config = dict(
    arch='transformer',
    model='sound classifier',
    dataset='phrases spoken by 400 fixed synthetic voices',
    train_examples=39062,
    gain_aug_db=6,
    n_mels=40,
    hop_length=160,
    input='log_mel',
    spec_augment=True,
    win_length=512,
    targets=['speaker'],
    num_classes=400,
    norm='rmsnorm',
    norm_position='pre',
    activation='swiglu',
    mlp_ratio=2.67,
    head_dim=16,
    fused_qkv=False,
    bias='all',
    qk_norm=False,
    parallel_block=False,
    inner_norm=False,
    subsampling=2,
    layers=8,
    width=384,
    positions='rope',
    pooling='mean',
    label_smoothing=0.2,
    loss='cross_entropy',
    init='xavier_uniform',
    residual_init='zero_last',
    optimizer='adamw',
    lr=0.0014,
    beta1=0.9,
    beta2=0.999,
    eps=1e-08,
    steps=5600,
    batch_size=64,
    epochs=9.2,
    lr_schedule='linear',
    final_lr_fraction=0.1,
    warmup_steps=1120,
    weight_decay=0.4,
)
Rows from block 5, named by matrix and row number. Rows with one number belong to one attention dimension. Each number is 128 + 32 x the weight over the matrix's rms, rounded and kept within 0 to 255. All counts start at 0. Numbers have three digits each.
# v: attention value (model.blocks.5.attn.v.weight, 384x384), inputs 0-95
# proj: attention output (model.blocks.5.attn.proj.weight, 384x384, transposed), outputs 0-95
v.133:142151108134109122136127087124125109139102117125134111115135132113111089081116081131131119067172127120133118170115123091135129086146112144149148138144153141125142108120091119152121142142071150173155135153118139140139162199156145126139097120130129110135126120106102134097105141163149186151
v.134:111210116093135157156155115163123117106127152166097136103104114119124150144112170122135128183138136140085135096143064255103139177085138078106064148102106152107133140122132127114167072161137113151135189125192115095108107106113112101104171112124141123143194052118138164131102141112095108115
v.135:110145127109160108157147148118139129101127158180096143099114108133134134140112161116131144157128142132140119110139141129136114136115163154105131138111122102158148109119119150124148097137142101108133108109155145110138110114077131124118133106119115174152113110111123126120152121111137116137
v.136:110220113086090153114188145155089128093142162129114143139092134095076156167130184102140125147102125141079164121166072241117153183082151028108061166109125092130117120101137163146145112154117151156106187132216108132111089123125094080134160108111166152144193089141145144125123113086071099124
v.137:173013171156170080102064120106147162173127098091173137145191125153135075086167038123095118083132117116160102155088212000188099037138096248094224085172085119146142134115110104152064185090106137081143059123050187131154182158153172169121124151120095159105067216104116098130149100152219190101
v.138:147089128148120118099125128100129168147164100082149127169138158156126099115157108130133143117107121137140161181068138084139123083158116170130144116129151144126130163145117092093108176133150161089167086148062138132166171158179123149135124164146099097114107148132128097131117112114133119127
v.139:118150158102141127149133116143083132117227160143066126107156100121152210105108192157139110202088167166083116061131078254153116132113154097112142176119124161170119143159141121126145119184175123101124165111213136096090108118140093114063184106194124078118186071169094141140118125070091054137
v.140:136120137161110150150119114129114137163119089105154101146126131154129118113132120121143125112110104129125143160079121116120115092157117135155143116169111127119141132172152145094114129137159112110125103118101145115111147111174157144128108160137126089116127124128122117115157125147137140138
v.141:155167122142103141132119084126111140118100139118141139123149137090115089116113121117156086132161101147075152134150087127174167137100123085143096149138145137135115105122101143140123112155080149174114189136151137150099172159117136119168148093123157153127160113117138126115132127144127179143
v.142:156111125131111141110103132121128164125134125112136123162096144137112136142129116126118106078125118149126148108097100113125134121133092111158151131155150148140114127126113110137119155164126137127158119145111123116128112132154114130135131156135108091115110134130130119142121110143120093136
v.143:130170115103133149124160129128153135074107141149123139134111102105103173176106156133116101145126146130124137087181072199081110192109167085086069140108146067121133096146145161151150088149150145132137166103187103077127074072133114118110159113115164164116142074144153145135119147083075063137
v.144:130192153097163071131095108132144137117182123169118107098155150156110129130137145096147110159135131118095102097141116143118136146111107131116147177100112128142114157115116124138131114151146105121135118125146163084082147129101103119102142083162118117097101110112142119160113159081106154130
v.145:156124122201081190128156179173094132121063124084145166104057130048122139090149108160125127155123099090108147200137096143188127081178146162106051078143110178125101103093109174140093154101105152068148103147140060177208102153183154065159144163127078188086095117166136160124131116101166093109
v.146:145069134133052182112188138155111134160045121105114173177107133142123099124134168141119159076116123154164129161112127114141138151167145121155103094167175093169119124131153169093129110063130141121100182135120115175176129128099154155136078160049150122178131112111154166137153116125129192175
v.147:149177109134188062102096120120158144095172139116124108095140165120141126110104078148118076163111136102115133101117119138164141054131113162084138180118072200086103115103130124137121158143117134127155097159128121079109117149164154117112198111119105191106109176179138093124093105130135076097
v.148:093102116148129129166103135150133150127106140094110122111110144126115145143128125114108150118163165134119121123116125124114137143121100107139127108110129166102127135104136139162139151115122136107146150115143141129106077123138111134144122109177138102105110126163105095118120109110150089105
v.149:099097110146118136132117160125122122136085089122125140141119127155126119135124147138159128100104154144129122129113160114153109087136114121142087118121143141142138097138165119101105146127118100121127125119135118137109117118109103110097104153089148088144135144109145128137119131141123091144
v.150:145151151079167057108105047116144139148177177183137115145148105172134091127099083133097131140180121141126130102160119117100122198096147138147189171167108137119170140144103140169149109157129130180128117130084144087098156136124119125152148071151147141106138128087110155131142142151157165137
v.151:134086099203093207119167218176095124059099084054147170061062160030099111112155114185131105149096118094108183205119066119174195046174117120123079091113125148092059098116095153139125184115093157040119095170144098155196123128160122082153154183130069165102091136213119130137103107149157059110
v.152:143169124119161088114086131117163141114156115139137138131173120126134145110120104104111099127112165096101111107146125119125106067138107161109130155128130197101134127124117106160108188183121095103161094123123123123131116126131107103114159101125102155121112133144112082098130133135149105115
v.153:140143114114118106149082142117178145116115111148122120117134156136117147107139099120127133116134110115124117116107154135111123122129133138123116126105145138105126113132139124129131136131137106126133101123119145121136133114129130132134117127165113141109088126133142111144109145132142125123
v.154:136030130120085200136137094122080115176099127114120143183092110151126106158147183103138202070129102164127132142105154122108152204138117116175151089144150026167129129147129128133135090081157132142093167139125148165151157086131121156156019139100157114153119119060115155113147144140113185152
v.155:143064130162060224144154186173096111128043088070153180119105146079116133127158191155131179106122155147119168171120128142142148129147107108149101064121192126152115100126101149131110135071115139048114153121147089182149124095139127093170081191091106131153100113141137122121174130129115100141
v.156:146194135084186071115102097096181118132209163188146082101155145131116122108097090136114077157141103119151117108129138137120166136129133153115176174120061117122157121123126128151122107189142123180148084148121149098110170123099104124074172100152119149092136150145152124129115155143110124103
v.157:122035128173067200137178155136103124139065142089144149156078125128126133144147163125138161070131139132155130163096150102144143153135134112160098062145189097124117089153135137120138120058114143114097142140131102156156110095136116116175069196093149111154122096112120140114146125134144130146
v.158:129161100123112105135127140103147116137161096150120139106151125118143151131112104125128133151115142133124140118122132116129137098113120135133099174116094141123150104118121116119123158156130114129142091102151117124131139129128127136090130110102122130133122120132118100118110123117102123122
v.159:134206100165147099156079211157167136074172139129139123039101157081101157154109073133107082166131123095107148136119077163135149044107087134072114156096090209074102153100109092141146166181102121074149092170138129109110097124166122076107207142220082139092107155212096081144103088107144033070
v.160:117131135107111136124153104121145138130117165153116119136118131155105140131115110137111099118110135125118151120102137120091109135120108120154092130116129119146119099117130129148146098145103127171117163133116107114129114141089131117150106140093144129126113123112139137122119113101126145164
v.161:129120173110168076118116059116161107142078152179127102167085086199122095129064100096108120113176157146190105116095141074073097225101144191156142134150119086118145113077104170169157120093120079145155168114106175124089150126096151146169059081124144137161126120065161141115142156124134182112
v.162:129168172108096156143127087129117162166146105081090091185127117186155139114149199092143129124136089140112129129153097138090120159118110128131129149142143065145102146143129142146143114101134139133123143130120125155072110127099124142169156125103160083158115136076140132161150136109139124165
v.163:117158155107119121131155076106135120147106141151145121150120122182142122103107123110128107098178114144130147128122097108048091250098103144145112090147163051150130105097108158131155122127114133126129148153121152118093115133101179142192106095112149104133116115065159147118154169118116162147
proj.133:102107164140127113103079141112126100122098138109114122103130146155127159142130120115139145114139167127127120118151122104118124175115152108134124101151131114102153123125157128118113133109114123096166125139144135121104107127098081089147115141151103108137112126117112148138163117127120141106
proj.134:142096075143173157153174105148164171183103052159231109179058098099183056106127105139103105145063069112152150169133201047105164072198050196123119107116152113178112147143080152102157139125168160199102147145109120121129203103111203195121087117059147124110098122161162079103089195108194098132
proj.135:127137118119118129138117146132119138120122123133115140132105138119127129116119138114120118122138105147125134141122148138124146107133136133129131137130117140119129130134117113123140115135147126158122123118127109119128137134121140132144134127131139120129115126136128122108133126130137118145
proj.136:141101053142197154169232117163149161215108055158255115224043088107215032110137081171078122156080069106178156143106230011092149081220039208094143085104135098202092156146098156114145168112146184185098141177086115132118182106111195220100084128016148135089087113161159098103075207114202074142
proj.137:088133211120052094064017181080102065030116227079000180016220160162024255164138174089138162084195227157103075082163002255173073207013237021155142163145112137063175089113183100145090097118074065040156095090168169120115017137153017021124174143201092140165167145088077186173180017123028147096
proj.138:152160155115126112106151115133120107102163154129107118125180122132114142126132129151138127130134146132126118117141075176132109160094154119131125164117118138130138133110145131139115135153091119061126131117144156139153091150165107112119158116163126130127156134114133143153130112150081152121
proj.139:163147064117133150141155083158172160150131057192215097165073068077197049089114127150104040142063070123126123223172118133120167044177070156151130170125210144203118176109061190085135109158174173185079161121147191118165201120156210183072154061062188105079142114144192106149078179069161146111
proj.140:150129148124147129104145112135137122130148133118127110125146124124123135125137125144134130135118128126136123132147097155123110137112140135123114152120116118135123128113128131132125136144106120095120131137128148127142127129152123121122140123144129121132145131120143122133115118134102139123
proj.141:101094133139164140103107150141146119154082110092135119128100135144152120147150105097126145147108139104145141123140146063131123163151124143134107083149138106098126126135136154137113128085092143105151117162125154122109126095127127119115105164109095120120109130140131122125146133118129107102
proj.142:134125153124117129112123108125117122138138127141132123128149132133121133120116129132145125128145132125130131128129116133129122142133141126131124132128123129131139136127144128120120150141112135117128140119139133134142113141129124111134128120135122131131144127120125134129133127149117151126
proj.143:127126069142156167181205112135139171179138086155207131196087098132165052131123106152093119157110067109140158120076220055131151077218055195106151092105132134176085150145094132127150149133164159201086137158083085151131172122115188210124106138053152147108105130154130105094082198132194083161
proj.144:125104153137117148139135137132096116116106133128117121115155123131135125141113120110119123130112126135138153140124135124132115156165113112121130127132114156122118163133129126145131119130128135127136126136112120158135108148096131117135133145141098151113126135138129134132140127125134131119
proj.145:120149126059207116099137095149234101101151138154141131132154086184136143113126134130108111111185112067102033136169141096084128105048154154131159179130112087146167071090101111079135089148160087137137126054125112089117168082164142164114119031038208133123102103101195095155070066091137111132
proj.146:130188073140118051146108112112147161151159121160167145157049145112132149126163121157146148119149139132130109121108116154111167074102137148152108115105175109142129087108124144092104178130131128154098124158153152092113148061190113141106117086153142054169127116121128139106123150162099121116
proj.147:140106143104169162111146137129140116104097127106113116111192098138133091124105142113113083134129126112124135124147149088129107176131134140099163142146080123104137157111130128160157090105144118112168125089116100138135125192084134136156136133094147184078119139127141105155121125105170138152
proj.148:121120142118126130116123128129126123122132134130118129139136133130109135127114128120126152152125134136125130119126117137133120136130124117136121140146132134137119137147128120124124133141117138134120138123129136132133133121121151121119130130138121143120141133127131119123132117125127135118
proj.149:136141103128132113136141133116143130115136111127120120136117140106106125119136141122140128138124135134127120119127130139146143122120122137124100121099134108138141110135113123133138138122138134148126108121131125110124156124151134131121124123128123133153139139120141125135121144133140151135
proj.150:138094141154100177130109159137066134142101149109128145103124129123164133144128120128125122113106122153143175138115120127119145141161141106122147106151109160105085186119174138138109144103113148106145154152129124176138070159097098095141143156165112123085108118162078148123148147140089105114
proj.151:095142129045223091093148076137227112104145115148126109126154094173131151102115142137111109134199096076089023121192131105101103129050136158153149176126110081152208043111074111092152077157154073114143125064135118059118194067145168175120106041026206124156129096073220108157092066091144159156
proj.152:138119139108155156127141140131137116099111126111118129124176109142115100121108138116108101127125139112125138123134137104129115156143121140104139153141098116123125147121128117146157103127137140134147121103116110149141128167099128124143152132118121169084115142134138115153120131119167129134
proj.153:132120135133141148121134131127123147099118125140124121126136120126121114130117118123131123140126130127119141129135131121127123150138129135127133132129114122129136120133132121139137130119136129126149140127124121136134140145122138125135143141116130143119121131128126126133123132134133158140
proj.154:131158105157101076148118118118111145156165128159154143146047168075119151119145105149149170138102139154141131133097097199116152073114131135169083109093184131143108114135118137101095184142113149150074143173151173113134143047178124123091129116188107064187137129128118154089133144172076122092
proj.155:124170100100153079137133103125183136116170102167143128144090149119106166097126142134143172148142128098108072116139123174108142086088139152160091151104175101164144069138079117091125128159137119141099116114147151085116182033189149151092120084113145090182134130109171120110096087129113132113
proj.156:117088156128107162109122129122087143140088129107125118113182102160151096159124114133109086108129116132129161142130125080134102171178115116107164119151081141095134162124159132161137114107129108091174143140128102154149090201079107117163128166114123146095118109123109140144147144123145126143
proj.157:120170103133136080133121106118156139144159123152148131149080147116119143115148127148144152131141133125119102116125110159124149090091133146151106133108168105152133092125118131095115157147124132144095129133144152095116159065180133140105125099138137087165137127113134128115117129148111130118
proj.158:131129131125147125136135129120132118122112126117125124132156116123117103128117135124116110126122136126129137127129135123134120151150117139113133146131113126113136143125128129148147115128132132129130113123120118128132132141116127131143144133129112149117124144123143128141124135128158126130
proj.159:087064177053152209085155117150152106080101115102083102102228093205112115140085141110108102134158102098098105116176148060152075194130118116100178165163068113145177129144112090141175065130120081090178127040107084127132130196063161142165124151030156214078135118110161100165124067065173161164
proj.160:138141125137130126158125139126129146128147135148127112149125139122142114123126121114130159114133137136148141122141129122133123159111126148108138133137135147136111154134128127152118147147137130132142128142124138137114129141135125139135134112152101128118121146147115138132134167127131142142
proj.161:158142077138100127115100149101149127125095137141108045140058124118109124131104105077098176143124169148177174095104127145095133210131134180048105152087130135134072147157138076179062180118116111133135155168135155192110078142150111118117134094219077128082165160204084115104125145143108100190
proj.162:138113096121143128128133118124117078124086150109119134165153131133146133143154112134129162082142143116155140140088138094120082138148117154172147149118124132128156132111154152139112165088100120151145112123147146143138123161123121131134117112107151108128119120108106150131170108173153119161
proj.163:150133071125130127125131131124113090137098166141111092148094116128146142140140096117123172107138163121167162113086119123111090178142130183106152145110134135123110138134141108163082176120095121139131126159126159167125119142144118156119123104173117098126135130168088159109151134167116119181